Rows from block 2 of a small image diffusion model, named by matrix and row number. Rows with one number belong to one channel. Each number is 128 + 24 x the weight over its row's rms, rounded and kept within 0 to 255. All counts start at 0. Numbers have three digits each.
After each channel's rows are labels from the 100 images, of 14976 (inputs lightly noised), where the channel reaches its highest value: "strongest on" is what is common among them. Only what is clearly more common there than usual is listed. The data: made-up ball-and-stick molecule models.
# convs0: first 3x3 conv (model.enc.0.2.convs.0.weight, 96x96x3x3, each kernel summed), inputs 0-95
# convs1: second 3x3 conv (model.enc.0.2.convs.1.weight, 96x96x3x3, transposed, each kernel summed), outputs 0-95

convs0.70:093127126145130146113112158149125142126094096114159139125120143243093144152119132113148111129119114083133113128130124103142134130150104140102151143131101122081088098144140114153103153128104118122176142172099121097120153131104138165147142140133149129142164118137120144165170147155111126137
convs1.70:147113124165125114156107078111129109099117145160100124130127111116119134132105136128136135088109117119108087127157141127098146113110138100158109091103103140194108135096114145102167130115147115154168115158145131115108115135113127089082133080087130167126129126150114071134147116123196135128
strongest on: dark backdrop

convs0.23:140138127104117105149138113143100055143109134058131138139130107179122127131128135122103114091146114095149147110156125121118132096111165159129124134137146070140129129141134115113119155090103147124082155128119178135131108095140139115139102146103156158145085108106087138107089078139119144137
convs1.23:132123134127159100160126150140139163106115084155160154129151114098121105108107141131118192102090166084112123091137115135130114142134116133119144173140149156119105081114144172154131085128103104131109138161181086120143141146106104133177096126139111138113150110130148137146111147129095110165
strongest on: space-filling

convs0.16:168108133141118143069152179139115092114117130121129130126149124102154151109131137116121100145114149178109109163122152198097191124149115153151127155129118148159105133115156094107069144109125122146153103153134083151136143154118140129112120123134158098128127127112119110157173116125120128090
convs1.16:116119106122140143116168128128110115128114092083119170111122119147160087120153132118141164118135085147108115133106111104160132098141147076118065155115099135148107129106161115125139106108144097155148104157153161126135101088134118138099125074122164141190121168148137120136131124168102131134
strongest on: dark backdrop

convs0.65:098140151189136136151159131106114122139114138118105168104166137094129136125069152133103148117152126130119126133113076186115086106133164157128128162162143138143166092140128107139125104134064163123067138135128093115115124130131141121140146111120116130125119117111111132090173099146133134149
convs1.65:091135125177156128128107120116170137128133150082151138143180110118118139124102130154111140112112121156152126088144154122083165153136145093119119141164126117110108158146099170129114121164156094120079120144150149088154135195104134134130141151143097121122135155117149135070104126100147135118
strongest on: dark backdrop

convs0.37:150114124136097125121150155114122180139136121157133131131112171254151104126123117188149103136102175121100126135159138109114139131119138101159141141142117115120142135128088128122107124138134103139082106136128108126120127055127115113107142149126117130156111128108128123132113136134130098125
convs1.37:111138139110132144149120083133129049094121116066100111107116123154122125116095168109131107102119103177140141126098152111138148120148127093051147128146122161121107165142166132120157134164118121112107105095128118127128103104133132143133114126121164106116149161153164123158156145118149139114
strongest on: green ball

convs0.48:131166106165146132115165136156095140109124120119113110137082119180137132127113122121133134128116117122121126121120138076159149122147113102100142135129149137106175080153154073134088123151106136139154083124123101075085141120178103127125177161149119127116087112107118128136146107143099135167
convs1.48:120128130108112099187078120128125132124116129180144116168171122139090159141121121134103156108119132143149091187136121103118072130096104137171138111117135114136098164095108153084144103123120115144175173093135146153146129094098122109129129103129126112127166117159092132132137143135122122111
strongest on: dark backdrop

convs0.62:117103163117094136073144152115123133100123125122137152109152153062149134104158140140104080163112155145118122087120125096102115105101124105103113100130126152145104105085124040130123121150139110134156138156147110124157112147118139109107114123125125107073113124123140121117163121166139107149
convs1.62:142143145143120115148105077136104123121138128093127106175140136137119150096120105120106153111126086127094109163125116158137158096151090168111109119119119116129107109124103094073167121069090152120107139085087119152075117111136139122139145107129084129137100127128138110106133182143113142098
strongest on: dark backdrop